From a checkpoint of a small class-conditioned image flow-matching model.
Model: 2.36M parameters, arch unet, norm groupnorm, activation relu, widths [64, 64, 128].
Training: soap at rate 0.0028, 6000 steps.
Data: trained on single toy objects rendered from many sides on busy backdrops, 203450 training examples, 3.8 epochs.
Rows from block 3 of a small class-conditioned image flow-matching model, named by matrix and row number. Rows with one number belong to one channel. Each number is 128 + 24 x the weight over its row's rms, rounded and kept within 0 to 255. All counts start at 0. Numbers have three digits each.
After each channel's rows are labels from the 100 images, of 14976 (inputs lightly noised), where the channel reaches its highest value: "peak on" is the class under the peak. Only what is clearly more common there than usual is listed. The data: single toy objects rendered from many sides on busy backdrops. In brackets: how many of the 100.
# convs0: first 3x3 conv (model.enc.1.0.convs.0.weight, 64x64x3x3, standardized in use, each kernel summed), inputs 0-63
# convs1: second 3x3 conv (model.enc.1.0.convs.1.weight, 64x64x3x3, standardized in use, transposed, each kernel summed), outputs 0-63

convs0.10:145151127127138129114153145119100170138138130147162070109135110109096140131107142145118119186133112125075134134115150123114120132096151143135131117114187105126071120172172134103120171132112119
convs1.10:127135134161155163152088154111139113142150160112095131165135133117133129123121141129086119103129162166144136106089131135143132166134105073118127108144080177155137148104082127106163140116125160
peak on: part in the main colour (39)

convs0.14:096110136122098116162141124144176115128166150130096152109160121108126105128105122134126128067079095098125129145148143157103124117122118143109120160135153148154178128134072152142169103128107102
convs1.14:134155163136134103131090157165079109145131090100148135134111094164155108090164160109122121156127090144166119122125132124094142138145134118113112113101122105088120096143146056122133122132139137
peak on: dark part (40)

convs0.33:120124106154089103148093126117167089082146172148121119104119147131140142149099140139120126118106142103152103124159146157115167127066123097164159149143163115086128124134103168131135102126124113
convs1.33:182139144091143098167133107152132116149146160150146106152108131114136130111148141125155114126139151097116116129104150114139128122181149176137172119157067118149149155131103125160116086107101109
peak on: part in the main colour (60)

convs0.52:141152160135157142175107126120071091102123093148101115150113150142162171143166158124118127087139160101137128110152132153142153142109123122085097168141116147156144161123093108133139117124132108
convs1.52:150153112113144137127067122117160094128125124102115091113104105120164122110122137099135176119145109126110130098169125127134113152124140132107115101115116163161174118121091181176131155104138166
peak on: part in the second colour (41)

convs0.12:129078137103128125141114121149156107119142139103087153160160083074138100161096171102165154143137121102132109126123133122134137119196087112117132139126129131145138116127145093104144137092105143
convs1.12:122102152140115112106127101117122158126131121138162110102120095188134083089116133112167111144150080112184153134154127127121123133129142135091125145080118129118141134153139122094078139149174139
peak on: dark part (34)

convs0.8:102136149120124133147133143141125109153177102140091135116170121121154110133107151128114140135075104154109124143165174117075137094159123114120120153116134128108150124163052112133140132124086140
convs1.8:117129131151102148129176132131151160114095139127095126115135142134129139109122126112116144170136143105133156169157125145071146164101121142100079102144179183130133115104119163117139166141161113
peak on: white part (35)